{"text_encoder_mlp_ratio": 6, "text_encoder_head_dim": 64, "text_encoder_positions": "learned", "max_precond_dim": 1536}
Rows from block 3 of the text encoder, named by matrix and row number. Rows with one number belong to one neuron. Each number is 128 + 24 x the weight over its row's rms, rounded and kept within 0 to 255. All counts start at 0. After the name is the row's rms in percent of the matrix's.
# fc1: MLP up (text_encoder.blocks.3.mlp.fc1.weight, 768x128), inputs 0-127
# fc2: MLP down (text_encoder.blocks.3.mlp.fc2.weight, 128x768, transposed), outputs 0-127
fc1.415 098 [163 110 152 130 176 137 103 166  87  86  96 138 115 134 106 139 164 133 123 138 124 116 127 160 116 139 127 138 143 120 127 145  94 142 145 160 108  96 116 103 144 157 136 145 122 109 122 154 107 131 181  92 144 123 136 118  92 129 133  86 116 139 152 181 129 150 121 133 126 120 113  81 107 146 142 134 147 135 155 141 117  79 121 113 131 155 143 157 172 153 179 155  87 129 154 122 144 108 129 126 114  93  97 123  93  94 176 120 131 132 167  65 103 161 135 142 177 124 128 133 137  86 152 140 132 122 114 120]
fc2.415 115 [ 88 166 101 163 118 123 159 132 140 144 150 137 126 155 142 118 139 141 143 125 101 105 115 145 135  92 102  96  98 119 105 119 114 143 126 159  86 168 160 147 123 100 125 149 114 144 154 142 137 136 102 160 141 182  94 130 157  83 108 136 112 114 156 112 108  90 146 128 164 144 140  81 115  97 109 100 123 165  91 118 114 144 102 119 110  76 145 120 127  98 123 131 118 126 137  98 135 167 111 147 134 139 117 120 158 174 116 134 168 111 101 157 152 155 133 126 134 120 101  52 147 146 105 129  87 105 114 153]
fc1.416 113 [116 148 104 108 120 163 127 171 121 114 105 133 137  90 104 112  76 160 117 132 144 120 119 136 132 150  99 139 100 129  81 126 143 159 116 125 109 119 134 139 147 100  69  87 108  79 158 153 159 141 130 157 121 158 145  87 110  99 119 143  85 116 159 119 122 140 104 115 127 195  98 110 137 127 136 113  93 116 103 133 123 114 119 160 138 108 181 160 188 161  83 149 105 131 158 123  97 105 146 106 159 139 137 147 101 104 133 137 117 132 137 116 129 105 103 106 145 127  82 135 146 116 124  97 132 134 101 117]
fc2.416 152 [134 117  90 167 158 131 144 131 119 111 142 152 171 108 126 163  83 146 146 122 134  97 135 152 133 122 128 112  84 138  99 109 141 153 135 113 128 133 104  91 170 106  88  86 140  97 136 167 136  96 105 153 122 136 129 109  79  98 148 143 116 117 166 109 139 146 102 148 127 181 121 137 124 121 120  99  80 147 121 115 116  96 144 140 140 111 165 123 158 169  90 149 126 127 162 148 136 123 145 127 183 156 166 148 103 132 127 158 102 171 138 149 140 136  82  84 156 145 109 100 121 114 134 124 145 154 130  97]
fc1.417 089 [105 133 116 100 125 139  97 161  69 126 134 130 132 164 132 101  98 140 129 111 140 116 121 153 150 123 148 151 146 173 119 122  97 141 130 147 161 146 151  74 105 147 124 113 134 109 139 129 117 144 144 104 146 128 113 141  93 102  84 132 118 168 170 128 159 154 137 130 132 158 146  98 110 155 138  88 154 144 107 119 128 144 115 123 127  96 114 126 141 134 110 131 137 120 133 138 144 126 137 155 131 121 131 144 104 127  84  92 138 116 113 202  75 158 139 140  74 150 135 204 124 143 110 105 186 164 139 150]
fc2.417 076 [151 134 137 143 121 122 129 125 154 132 124 108 115  88 112 157 163 123 111 125  98 153 129 113 109 124 105 111 117 103 123 106 122 149 132 117 107 139 111 178 147 107 149 122  96 166 119 113 143 133 141 179 134 174 151 146 137 160 167 113 117  85  87 138 112  82 111 158 123  81 120 186 113 126 117 152 111 132 139 170 135 114 149 139 130 131  86 155 132 145 143 112 117 114 135 145 133 136 127 131 162 146 129 137  94 120 161 147 158 180 148  58 166  79  96 123 137 141  77  94 157 104 127 143  97 128 105 122]
fc1.418 088 [145 128 142 102 107 111 128  79 142 122 124 109 152 114 148 108 158 161 136 134 126 110 137 137 111 151  80 108 116 147 150 119 136 126 138  91 107 117 102 138 107 126 128 112 121  93 109  84 117 104 144 124 136 102 107 125 126 104 145 124 150 143 146 158 105 149 150 102 103 178 144 155 133 114 142 114 171  84 180 118 137 112  88 120 165  99  94 165 106 124 101 150 112 124 106 124 118 122 115 171 126 122  98 106  89 127 170  93 155 124  96 124 113 110 152 154 144  87  95 153 143 104  75 149 180 183 117 141]
fc2.418 118 [163 116  79 153 158 109  99 125 113 156 145 144 182 148 135 123 147 121 162  95  99  97 134 142 110 123 181 146 102 137 134 124 130 135 126 166 137 146 146  79 130 145 113  88 136  92 108 135 140 120 104 133 154 138 127 128 127 110 134  97 103 111 157 104 171 158 132 163 109  93 100 119 138 122 111  82  96 171  99 118 103 157 122 134 145  96  81 100 134 135 129 150 119 146 143 160 173 119 125 168 103 126 141 160 116 157 127 133 169 139  63 162 126 124 116 136 131 122 136 108 103 107  91 136 103 100 124 112]
fc1.419 069 [130 131 131 146 106 129 136 153 162 140 110 145 115 123  98 156 126 127 116 163 134 185  91  99 152 136 100 148 133 154 129 125 123  90 128 119 169 107 120 132 144 120 158 111  99 139 109 146 156 137 148 150 148 141  72 102 163 124 137 124 183 140 147 123  99 164  94 102 163 133 131 163 111 147 129 154 168 126 112 120 118 159 129 165 154 107 129 112  97 149 115 147 157 109 121 142  88  78 119 128 135 119 118 128 125 127 152 140 103 164 154 113 111  73 142 168 144 130 110 117 198 160  92 145 131 175 102 143]
fc2.419 051 [135 119 134 109 159 105 110 117  84 128 157  98 137 145 151 109 134 133 136 100 106  86 136 159 119 105 177 124 129 116 132 106 126 169  83 140  82 162 153 139 127 172 142 130 166 137 143 120 111  84 124 110 112 159 186 161 120 126 120 166  70 112 139 158 152 117 146 156  84 109 138 102 137  94 150 128  92 140 149 119 110  97 124  95 111 162 118 122 125 115 129 127 101 133 141 134 165 159 134 114 102 160 133 134 154 141 100 127 138 122 102 149 154 175 135  96 134 137 174 117  88 101 147  99 135  94 123 136]
fc1.420 122 [146 149 119 141  75 128 163 114 168 152 100 152 194 155 107 118 126 101 141 162 150 149 147 112 122 171 140 101 138 146 117 128 113 140 135 132 146 123  86 156  93 106  85 149 117 140 106 139 100 128 112 160 114 130 134 108 168 156 145  98 100 118 137  73  83 141 132 174 152 155 102 103 154 149 157 161  75 140 131 142 161  99 145 110 157 123 152 124 126 165 108 179 127 115 155 128 112  93 121 130 124  99 116 138 115  91 108 143 146 155 145 156 152 101 119 130 126 146 124 133 162 129 111 134 135 132 126  92]
fc2.420 130 [ 96 110 145 113 157 133 100 157 132 110 150  92  82  94 138 165 120 138 116  97 131 111 125 133 126 110 103 160 133 111 142 136 127  97 128 138 117 146 171 111 144 146 187 116 136 100 147 119 145 125 152  93 166 111 117 166 100 118  94 144 161 136 117 188 153 112 124 100 106  80 146 150  79 116 100  97 182 111 143 111 111 158 100 148 109 131  93 122 137 115 137  74 134 156  69 136 169 159 138 103 132 147 170 127 124 165 130 122 112 101 111 100 119 134 141 109 138 116 134 126 125 115 144 115 130 127 131 162]
fc1.421 110 [152  87 126 135 168 158  83 124 143  93 111 125 125 129 134 101  96 147  92 161 118 116 112 124  86 124 116 141  60 142 127  99 156 134 133 142 128 106 136 116 109  87  98 142 106 129 134  90 112 150 136 158 129 155 145  72 128 119 107 118  99 131 144 142 132 102 108  96 122 173 109 109 166 106 124 123 104 127 137 124 131 151 110 145 108 129 132 151 111 139  96 140 137 152 118 138 148 118 140  74 172 114 166 140 131 129 131  94 109 156 196 134 126 111 132 110 180 110 102  91 167 102 120  91 133 167 148 110]
fc2.421 115 [118 175 140 107 107  92 178 155 124 166 143 107 132 127 123 148 160 125 168  92 131 110 160 119 184 149 150 108 179 119 134 126 115 104 126 108 121 157 129 142 170 153 171 122 164 108 122 171 132 104 119 130 127  92 114 185 117 140 149 148 123 116 115 108 115 136 158 143 144 103 124 132  94 139 127 138 144 112 101 118 114 119 130 100 127 144 122  84 145 124 141  87 107 122  97 114 136 146 140 180  78 125 111 138 135 126 118 159 164  89  60 133 130 130 132 123 102 147 152 140  95 162 135 131 128  98  97 149]
fc1.422 115 [ 92 144 131 112 141 170 129 105 118 151 100 133 120 111 146 116 131 118 170 155 135  89 117 142  97 120 144 130 157 110 143  97  99 106 102 139 121 165 142 127 113 139 166 145 121 138 128 149 113 156 201 118 133 125 155 147 125 120 127 114 149 143  97 120  87 139 124 116 122 102 122 109  83 131 154 171 118 134 109 130 162 111 123 111 116 147 114 138 125 163 112  98 159 116 147 114  81 130 103 113 125  93 105 121  78 127  88 117  90  85  75 110  83 120 172 112 116 167  92 127 128  73 151 149 141 154 101 141]
fc2.422 127 [142 110 116 138 103  90 114 166 129 122 145 115 140 134 104 174 131 136  87 101 114 155 123 115 170 138 106 118 117 136 105 159 137 134 176 123 132  68 108 132 138 128  88 117 133 106 141 102 128 113  70 148 129 143 109 105 127 117 110 130 112 120 150 141 158 117 113 145 135 144 115 164 155 130 118  90 137 103 119 145  82 129 123 151 150 103 153 131 120 104 162 148 112 136 108 134 168 151 150 134  95 157 135 106 169 107 149 179 156 174 170 152 183 123  83 131 124  93 151 153 131 151 110  84  92 117 143 100]
fc1.423 101 [116 165 141 150  96 175 132 122 165 140 166 168 199  88 147 129 149 111 124 183 120 130 157 172 161 192 123 127 117 107 115 145 170 124 134  82 104 137 131 124 109 120  99 149 121 137 108 154 129 113 121 124 145 123  88 100 130  83 132 171 111 121 123  90 148 149 114 140 119 123 153 133 147  73 134 112 106 141 121 108 153 126 133  88 119 102 106 115 141 114 179 153 120 158 107 123 143 164  96 148 155 130 130 143  90 153 144 142 118 123 107 109  94 143 113 126 129 139 131 137 112 141 142 149 126 169 118 111]
fc2.423 088 [127 142 117  78 184 118 142 110  96 117  99 107  92 158 127 136 120 115  97  89 129 128 105 103 130  94 155 151 124 119 123 134 118 127 142 154 135 109 100 107 146 148 170 112 156 140 128 100 129 106 149  83 161 140 194 142 104 165 120  90 174 139 114 137 104  89 135 115 123 107 122 116 124 166 126 150 152 117 132 142  92 150 113 127 122 156 129  98 113 145 127 144 159 125 193 130 134  75 169 110  91 118 135 132 115 100 114 132 126 107 143 170 137 125 141 124 158 127 114 128 163 139 148  84 161 123  97 167]
fc1.424 084 [ 79 117 109 149 119 125 117  93 142 142 147 158 154 113 149  95 106 115 129 145  93 155 103 138 115 120 107 121 130  94 106 154 128 149 115 151 118 134 135 117 104 156 114 102 128 128 151 148 133 139 154 107 166 141 138  74 138 119 113 165  94 113 174 187 186 143 182 144 111 161 107 148 152  99 159 113 108 103 150 125 122 143 148 142 160 102 118 144 120 146 145 121 156 124 136  97 156 111 156 143 152  87 168 142 166 134 171 118 144 145 117  98 139 108 125 149  96 106 111 143 171 161 158 142 168 148 136 120]
fc2.424 067 [161 158 150 150 163 123 150 173 133  96 108  79 131 140 102 159 119 124 133 106 195 105 156 124 122 166 187 132 133 156 125 134 130 122 132 117 141 148 125 164 154 101 130 146 162 156 127 103 148 116 134 156  89 103 127 143 127 149 147 130 153 132 107  74  80 154  84 113 133  96 177 138  98 134  98 137 145 148 114 130 145 104  94 104 120 145 138 115 138 135 119 108 111 143 107 161  97 140 112 107 113 142 132 107 111 153  88  90 127 108 136 170 128 132 138 101 144 140 162 103  98  69 115 138 123 110 116 120]
fc1.425 088 [ 84 169 135 155 142 117 156  94 124 128 102  92  95 140 175 128 138  87 123 155 161  81 129 124 132 155 106 116 144 149 108 128 140 133 144 147 119 125 115  95 158 152 183 142 120 141 128 140 146 120 131 157 113  79 101 126 118 160 160 134 155 114 107 176  98 157 119 119 166 102 122 139 127 136 120 166  86 120 153 114 147 102 130 172 129 114 100 137 167  95 100 149 143 101 110 143 127 150 133 135 143 162 146 130 142 134 134 122 175 166 124 127 120 150 117 116 115 154 109 163 111 123 132  76 174 127 141  73]
fc2.425 071 [160  91 131 111 126 134 138 158 123 136 139 162 169 127 104 130 105 149 138 109 108 144 141 133 122 100 159 130 115  98 143 126 111  99 114 109 145 151 146 155 113 105  94  89 161 116 154 102 115 125 117  91 140 158 167 157 130 117  93 138 113 151 155  94 162  95 146 129 111 140 140 112 141 118 130 106 179 141 104 160 107 175 143  79 139 151 154 124 100 172 161 121 127 166 135 116 126 102 140 119 128  97 104 152  79 111 114 136  59  84 136 121 153 122 124 129 158 108 140  97 138 142 134 151  75 125 136 171]
fc1.426 093 [156 142 162 152  95 132 157  91 133 157 124 130 120 143 104  87 120 137 120 107 129 180  94 119 109 130 117 115 136  95 103 157 118 139 121 111 117 132 168  79  81 141 145 111 116 167 102 110 128 135 142 183 125 133 206  85 147 144 142 102 100 117 106 163  90 121 136 143 137 103 107 126 165 132 104 121 154 100 123 152 150 123  95 131 108 105 135 118 121 132 126 131  81 175 141 116 133 103 162  78 114 113 128 147  81 138 105 106 134 129 115 144 135 114 111 152 181 113 133 124 127 152 136 112 110  90 124 109]
fc2.426 076 [116 120  97 109 132 103  98 138 110 104 143 171 141 133 139 161  96 145 147 140 130 118 151 123 110 137 131 130 107 135 132 121 116 138  96 144 138 143  87 177 170  88 124 155  99 111 138 145 102 132 132 115 139 132  56 149  91 112 136 124 121 133 173 105 158 148 128 146  99 122 161 125  99  93 142 162 100 172 123 123 146 125 171 119 140 130 102 115 117 125 131 120 136 105 125 153  99 142  78 205 114 151 115 108 163  94 109 142 136 108 147 108 121 135 123  85  96 136 162 118 108 118 109 148 144 194 101 125]
fc1.427 086 [140 124  99 112 157 144 102 101  99 115 143 180 136 126 164 113 151 136 133 132 136 155 141 159 123 125 162 123 111 115 139 124 157  93 168 132 141 172 133 143 135 108 107 158 103 137 131 147 135 142 162 163 102 142 130 163 147 148  80 146 150  86 146 127  87 148 165 135  72 144 155 139  79  97 120  60 123  93 119 148  96 161  97  97 126 128 127 115 141  95 121  96 112 155 136 112 109 113 143 144 111 163 130 117 154 149 170 130 157 121  96  78 165  94 130 131 137 132 118 103 158 121 116 141 122 127 143 115]
fc2.427 064 [116 156 163 137 117 130 163 143 134 154 111 102 133 133 105 136 117 122 140 141  96 123  99  80 107 127  79 147 134 108 134 141 141 155  98 140 140  99 117 104 140 152 139  91 133 118 134 127 106 110  88  88 148  76 137 109 117  99 179  94 100 155 120 111 153 126 112 140 169 117 107 107 154 161 113 188 140 158 134 110 172  90 138 146 120  98 125 149 120 136 134 165 139  85 128 152 139 159 111 118 136  91 134 153  90 104  78 133  92 137 148 163 105 163 140 122  99 102 159 149 111 155 152 119 155 115 123 138]
fc1.428 113 [127  95 116 135 120 164 120 110 129 104 178 109 101 135 138  86 158 163 158 110  80 174 108 120 139  87 115 101  95 142 113 130 133 159 154 127 136 155 117 154 107 119 121 124  90 141 155  95 119 132 116 148 135  87 161  77 139  79 163 127 140 151 130 105 113 116 106 161 130  98 120 114 123  86 118 120 139 115 120 152 105  67 120 120 115 154 146 135 161 145 117 131 191 145 100 129 122 147 104 168 129 105 140 137 152 135 102  76 114 116 139 125 163 128 122 144 135 140 105 174 138  90 133 146 124 107 110  94]
fc2.428 106 [130 149 140 127 146  92 133 144 145 146 101 139 141 123 121 178  97  96 108 145 167  98 151 121 112 175 127 161 151 114 146 133 118  87 109 147 115 110 139  66 150 145 128 117 175 130 110 170 130 102 136 112 122 165 103 181 108 168  73 145 102 101 123 151 153 158 143 112 141 158 114 134 131 166 134 127 123 138 145  99 167 184 124 117 135 111 121 122  89 135 150 122  63 111 140 118 111  95 146  95 145 137 102 122 100 116 144 174 141 123 132 138 103 129 121 109 133 115 123 103 138 157 129  97 118 130 138 172]
fc1.429 118 [ 91 112 136 117 132 115 110 170 122 119 161 150 122 118 100 177 111 141 107 105 138 118 138 104 110 134  93 103 122 116 116 124 111 101 150 158 141  90 153 127 159 128 127 113 131 110 167 111 118  39 187 107 117 128 118 161 107 111  88  94 172 153 120 124 136 109 136 106 121 151 130 135  84 132 148 137 123 138 124  82 150 118 108 175 152 127 180 114 179 131 126 140 126 129 132 134 126 138 127 130 147 120 157  71 101 113 147 141 119 110 132  95  82 139 131 114 168 104 134 134 131 111 152 105 173 134 115 105]
fc2.429 190 [100 177 112 156 151 134 106 173 110 115 156 142 148 108 133 141  77 148 125 110 123  96 108 141 118 139 130 134 107 120 125 130 146 134 137 168 141 132 130 103 178 125 107 110 138 135 122 157 146  87 163 142 145 124 107  99  91 104 108 107 124 141 155 107 143 124 133 108 124 163 103 131  92 102 121 111 111 160 105  76 120 112 121 168 121 115 108  91 147 145 103 130 148 141 156 129 168 136 119 141 131 130 179 117 110 156 135 174 116 101  83 113 105 156 113  79 181 121 137  82  95  80 144 100 164 134 114 116]
fc1.430 110 [125 111 147 159 149 128 140 115 125  71 114 128 116 106 142 127 158 110 156  96 119 166 149 102 143 116 111  98  81 109 153 172 142 150 154 134 119 136 120 117 105 143 101 119 100 148 136 136 142 138 100 129 115 124  96  87 147 100 153 162 154 150 105 120 164 150 130 129 133 134 131  85 145 112  82  95 155 158 115 166 106  54 121 137 104 107 125  93 147 145 148 128 115 130  91  83 146  86 135 133 128 159 125 156 159 161 129  87 137 147 129 126 129 107 114  89 144 138 152 102 153 131 102  87 137 166 130 165]
fc2.430 114 [148 126 127  82  86 113  89 122 132 133 134 162 112 139  97 118  95 148  94 143 126  87 108 151 102 163 143 159 168 146  99  84 105 103  83 142 127 144 118 111 127 104 153 159 139 110 127  95 122  84 150 116 140 118 159 145  86 142  93 105  91 102 120 117  98 102 121 134  90 132 116 155 125 126 173 159 126  99  97 106 122 198 123 105 137 130 136 154 108 129 138 135 139 109 149 161 121 160 101 116 147 120 136 110  83 114 126 139 126 120 117 114  97 148 124 164  90 125 100 144 148 118 128 149 118  82 122  84]
fc1.431 082 [ 88 126  90 124 124 143 117 136 176 116 129 130 146  85  92  97 153 150  96 124  75 170 134 105 125 116 124 152 135 175 153 179 151 123 172 150 138 101 115 107 138 164  64 104 140 146 138 143 122 110 122 110 109 146 136 124 151 114 114 109 130 134 131 108 141  79 124 137 141 140 147 117 142 113 147 138 171  85  77 127 109 172  92 130 112 119 123  92 123  98 176 147 142 107 125 120 104 142  96 125 145 176 148  94 165 102 104 137 145 137 125 108 153 126 109 114 118 118 120 148 144 146 155 117 143 151  97 156]
fc2.431 064 [128  65 146 118 121 127 133 108 138 136 151 177  83 109 156 164 125 126 104 148 169  98  82 131 163 181 112 108 128 133 110 134 120 139 108 138 171 173 104 146  96 116 167 185 106 141 127  71 162 157 119 113 132 129 114  87 103 134 101 124 139 128  93 157 124 118 119 135 128 147  95 144 111 160 130 158 149 118 147 138 133 123 115 136 106 121  99 143 142 175 104 137 114 128 103 126 154  82 127  86 164 138 136 127  85 157 146 135 121 133 139  99 133 134 155 130  71 144 137 105 139 110 113 134 124 130 145 150]
fc1.432 087 [109 115 131 119 121 152 119 122 142 140 124 149 130 161 126  88 124 179 120 184  97 141 123 131 169 163 131 152 143 138 125 122 123  94 117  72 143 135 150 103 115 145 119 139 142 117 151 143 118 166 132 190 104  86 112 113  87 133 119 133 147 114 122  90 155 158 130 137 114 110 116 109 167 115 128 123 128 107 146 167  94 161 114 105 147 132 120 162 145 166 115 184 156 135 153  83  98  78 142 131 163 162 146 161 127 110 179 172 114 131 154 141 114 100 138 156 113 112 113 113 159 140 144 116 149 143 129 146]
fc2.432 105 [130 149 149 155 140  90 115 131 113 102 153 110 151  83 130 175 125  85 165  75 158 126 122 144 104 134 119 125 114  95 111  94 102 146 134 177 117 128 142 148 134 129 134 131 139 142  79  99 158 120 135  82 152 115 153 158 186 117 126 101 104 133 139 182 107 120 129 120 148 137 138 155  97 106 169 131 140 154  96 100 151 124 142 116 106 138 132  98 103 116 148  80 104 155 123 171 189 159 129 139  99 108 128 105 135 138 100  73 138 127 101 143 144 126 119 111 145 146 150 137 117 122 141 152 141 104 142 124]
fc1.433 100 [134 180 174 146 111 122 143 102  95 179 113 102 112 101 152 116 122 119 114 120 128 131 113 157  86 157  92 132 102 114  99 153 145 168 102 107 111 135 140 156  86  83 119 121 161 123  68 164 137 131 167 109 123 107 120 157 174 139 109 143 138 128 131 118 121 129 163 122 106 150  98 123 142 108 150 127  95 120 153 134  94 154 110  87 165 149 152 122 139 138 148 123 142 167 157 103 120 131 132 125 134 160 129 116 141  78 161 167 108 101 153 105 135 105  93 158 134 129 149 133  88 149 138 138 114  98 148 103]
fc2.433 114 [112  79  92 115 136 153 130 153 157  95 158 144 131 125 119 153 138 129 148 127 118 128 137  89 147  78 161 113 178 149 120 108  82 111 127 126 173 119 107 121 160 158 137 133  92 120 169 116 104 125 107 161 138 162 157 114  60 103 157 109 115 130 135 147 134 120  83 124 138 125 131 146 115 152 127 112 173 134  98  99 162 103 131 163  99 109 103 150 132 131 110  92 115  72 104 139 124 113 124 135 118 111 132 138 114 164 104  80 135 156  91 144 119 140 146  96 122 111 125 144 166  93 128 146 153 153 129 151]
fc1.434 100 [122 121 151 156 128 118 157 138 106 150 159 130 135  81 112 120 149 165 190 137 156 105 157 146 109  99 137 114 137 126 162 119 108 142 108 111 100 135 118 131 120 114 150 120 151 132 104  99  99 106  70 119 163 115  61 105 150 154 165 132 126 127 148 121 144 148 132 121 108 149 150  93  92 120 158 134 160 127 124 189 124 129 159 146  79 122 135 140 106 146 149 189 115 133 156 154 130 122 133  74  95 118 112 160 101 125 112 110 137  99 139 152 116 111 174 143 138 121 104  88 140 133 152 112 124 119  98 111]
fc2.434 087 [142 131 103 109 129 151  92 114 144  96  99 126 130 182 128 118 128  80  75 143 103 140 116 117 135 158 112 159 119 116 111 128 152 117 140 135 142 112 129 127 123 110 119 130 103 125 161 152 178 164 186 148  96 140 204 132 114 109  84 126 137 113 113 108 106 107 144 117 128 117 103 156 156 137 109 123 100 106 120  92 136 125 115 107 186 120 129 114 143 108 114  67 141 127 127 112 129 130 128 179 169 130 132 113 173 129 143 150 140 177 109 117 119 141  94 121 121 124 112 174 102 133 102 157 115 144 144 160]
fc1.435 107 [184 126 105 110 147 130 175 112 118 138 201 182 134 117 130  89 151 149 127 128 121  96 124 101 156  85 143 130 137 110 104 173 141 146 128 137 150 163 109 150 140 155  95 134 135  83 104 155 108 149 131  81 166 131 131 158  79 122 112 128 120 126 116 126 123 105  98  90 122 119  96 132 146 158 156 169 164 150 132 116 147 113 128 155 167 127 162 143  91 129 143 133 111 123 180  93 106 101 156 139 144 123 143 143 119 162 117 116 133 119 121 103 151 139 164 120 133 118 122 130  99 127 126  91 136  90 113 136]
fc2.435 113 [ 77 121 156 136 117 123 106 138 130 119  79  73 149 123  98 169  92 122 139 130 106 164 122 150  95 159 113 120 130 152 161  83 121 124 138 113 110 102 152 125 104  88 151 128 135 183 150  93 145 104 150 179 103 121 140  91 180 123 154 146 132 118 133 151 126 151 160 180 135 141 147 138 101 118 111 113  94 131 112 137 110 150 134 107 108 142 104 113 176 130 121 120 122 140  82 155 161 144  82 140 105 139 114 124 133  98 156 139 126 160 130 154  98 119 109 140 108 143 138 114 167 121 133 152 119 177 141 137]
fc1.436 097 [124 132  61 166 162 104  88 150 149  90 124 129 147 139 100  99 115 111 159 136 140 115 170 149 123 119 149 145 128 188 113 148  98 159 122 121 126 123 154 142 121 100 144 126 148 147 145 113 104 128 158 104  89 133 103 117  96 125 120 100 174 107 144 131 116 125 142 112 138 132 145 121 125 141  71 133 186 141 122  89 113 140 148 114 130 116 111  91  97 134 111 124 134 160 172 157 109 134  99  87 121 123 156 140 138  81 143  83 109 109 110 137  58 146 118 121 117 115 116 161 128  92 110 128 159 128 128 139]
fc2.436 098 [ 97 143 175  90  91 148 137 107  92 168 151 141 100 113 146 146 133 112 111 129  91 128  94  94 133 126  99 114 116  97 130 136 151 121 121 127 131 158 117 118 135 152 121 118  92 119 107 159 164 128 137 152 158 144 145 124 160 119 143 157 104 144 105 115 128 113 118 119  94 127 103 145  97 125 150 127  74 108 123 160 145  98 105 117  93 145 146 163 152 150 145 147 105 122  95 107 132 129 130 188 123 154 105  91 121 186  99 162 152 133 157 115 186 103 124 111 127 141 152  66 110 157 159 146 119 143 157 128]
fc1.437 120 [ 95 186 135 142 105 149  83 130  83 121 143 108 113 108 139  95 121 141 115 110 110 149 113 124 133 120 149 163 103 127 122 143 109 119 144 121 156 113 157 146 135 164 153 102 113 127  95 125 119 114 143 101 166 113 129 170 120 126 103 124 122 131 171 131 148 124 104 100 113  92  91 113 112 132 111 134  56 127 193 176 114 127  94 127 121 115  81  64 102 146 116 119 136  97 126 109 138 105 125 160 143 113 135 104  88 150 168 130 135  91 148 143 136 104 115 130 158 120 126 158 145 109 109 115 176 151 137 139]
fc2.437 116 [139  50 123 126 175 127 154 147 156 151 116 183 149 141 136 165 117  92 136 157 115 109 159 118 104 120 121  94 151 129 132 107 140 133  78 143 118 151 108 119 127  68 103 136 134 127 150 143 132 142 118 154  99 141 121  80 121 116 131 113 117 116 103 100 127 130 162 131 137 149 157 153 144 147 117 132 192 141  50  73 146 123 163 121 125 125 162 182 155  96 159 128 119 127 124 135 122 142 130 114 111 136 118 132 135 113 103 114  86 162 107 139 101 139 129 126  96 129 150 114 109 143 135 151 112 124 143 115]
fc1.438 101 [125 119 122 161 157 122 126 178 113  95 173 119 127 115 116 164 109 114 150 119 119 150 124  88 100 155 172  93 140 170 149 126 159 121 164 109 126 111  95 134 143 134 112 129 119 114 143 150 136 179 134 154 101 115 147 166 114 161 161 118 117 109 163 119 131 134 141 103  94 103 117 109 116  90 100 106 105 136 154 171 126  97 115 147  94 104 150 107 139 108 105 108 142 128 128 111 128 138 114  73 154  72 129 130 182 143 152 165 128 115 152 169 157  91 106 105 155 151 102 118 117 139 114 137  97 139 140  96]
fc2.438 123 [102 144 114 134 135 165 135 132 108 187 136 129 143 164 168 107 140 138 184 145 124 184 139 155 105 130 113 158 107 149  77 156 109 130 147 112 162 119 161 111 116 146 101 111 156 132 130  84 148 102 163 144 154 104 126 181 165 132 138 126 146 133  90 175  84 136 182 114 138 119 117 159 112 173 118 149 140 120 117  98 172 124 149 105 158 151 131 154 116 129 120 124 138 116 149 129 117 134 110 151 114 131 129 107 148 108 106 126 100 142 175  97 150 118 112 158 124 141 133 147 128  91 142 152 102  90 128 135]
fc1.439 087 [124 120 117  99  93  87  60 157 161 150 150  95 122 141 154  80 114 130 134  97 130 149  87 142 117 182 113 117 180 140 122  86 141 104 150 136 134 164 144 125 102  92 106 118 126 102 104 129 141 113 103 115 127 165 139 134 102 133 101 138 122 163 109 116 154 128 146 134 104 163 114 168 124 106 103  82 126 134 131 112 127 130 147  88 158 134 153 140 118 103 133 140 128 167 134 110 100 109 162 165 154 137 107 109 107 136  98 127 184 144 151 143 131 171 131  84 176 126 137 122 109 158 113 114 119 132 141 113]
fc2.439 076 [119 157 139 129 147 175 196  76  93 108 101 146 124 125  99 168 144 121 117 125 138 107 177 100 161  79 177 155  71 119 129 151 118 149 111 145 107  93 115 112 145 141 124 126 154 165 136 103 111 118 133 126 131 101 117 143 131 142 165 122 124  99 160 149 108 104 121 125 139 129 114 111 133 154 139 157 128 125  99 134 124 147 123 161  95 144  91 114 140 154 121 108 123  67 168 154 171 117 150 120 131 119 137 134 126 134 114 119 105 137 125 131 139  83 116 157 110 122  85 156 169 101 143 133 125 114 113 177]
fc1.440 099 [106 130 130 138  98  94  94 126 104 144 103 155 144 166 122 102  38 148 120 118 160 118 146 119 119 144 104 146 122 144 162 162 109 122 164 113 159 170 127 107 129 126 127 140 104 114 156 126 121  80 181 137 128  79 138 123 136 128  74 157 135 117 154 133 144  97 120 120 140 124 101 129 136 161 114 135 114 121 120 125 123 130 154 143 132 173 153 153 141 144 114 127 110 145 157 156 158 127 153 126 123 126 129 113 103 158 108 146  83 129 156  90  91 116 142 169  94 132 130 111 106  91  68 115 138 139 125 172]
fc2.440 098 [107 162 146 109 105 142 182 103 133 109 106 162  88 148 152 135 132 150 159 133 146 106 110  93 130 186 139 122 147 140 118 112 144 125  99 113 158  98  71 125 162 111 113 102 132 148 108 158  97 151 126 116 126 142 157 110 164 157 125 125 130 135 109 128  91 128 132 121 131 124 132 115 155  80 116 106 120 142 156  86 129 122 142 135 118 123 118 134  76 183 129 139 148 128  89 107 153 135 189 123 150 130 123 137 177 131 143 136 134 111 106 173 133 128 131 136 137 108 126 185 131 106 176 102 162 143 115  84]
fc1.441 107 [147 112 130 104 122 123 180 155 127  85  94 154 120  95 110 125 136 137 168 154 148 123 155 134  99 112 127  84 134 163  74 125 136 106 131 108 104 170 117  79 150 154 110 154 134 160 146 174 123 109  92 152 146 145 147 142 129 160  95  83 132 101 165 124 138 128 143 149 126 120 140 141 165 138  94 117 166 137 120  97 155 113 134 143 144 142  99 113 132 122 129 119 180  99 117 124 145 133 113 135 119 133 149 129  99 157  95  99  94 115 101 161 156 140  97 114 147 116 174 128  94 127 124  86 146  80 110 104]
fc2.441 099 [123 128 129 142 117 133  55 115 148 147 177 109 134 162 132 114 121 124  90  85 116 126 107 128 152 149 127 158 142 123 177 125 108 150 137 153 148  93 133 181 100 112 142 107 131  85 114  99 150 123 164 105  92 117  94 117 124 110 147 187 120 167 104 135 131 125 127 123 119 132 127 105  88 119 180 142 107 117 118 160  94 137 129 124 111 122 139 140 127 152 127 130  73 154 107 146 107 124 125 112 135 122 110 123 148  92 176 164 154 154 148  95  96 112 155 138  97 162  91 125 149 100 121 148 128 160 157 118]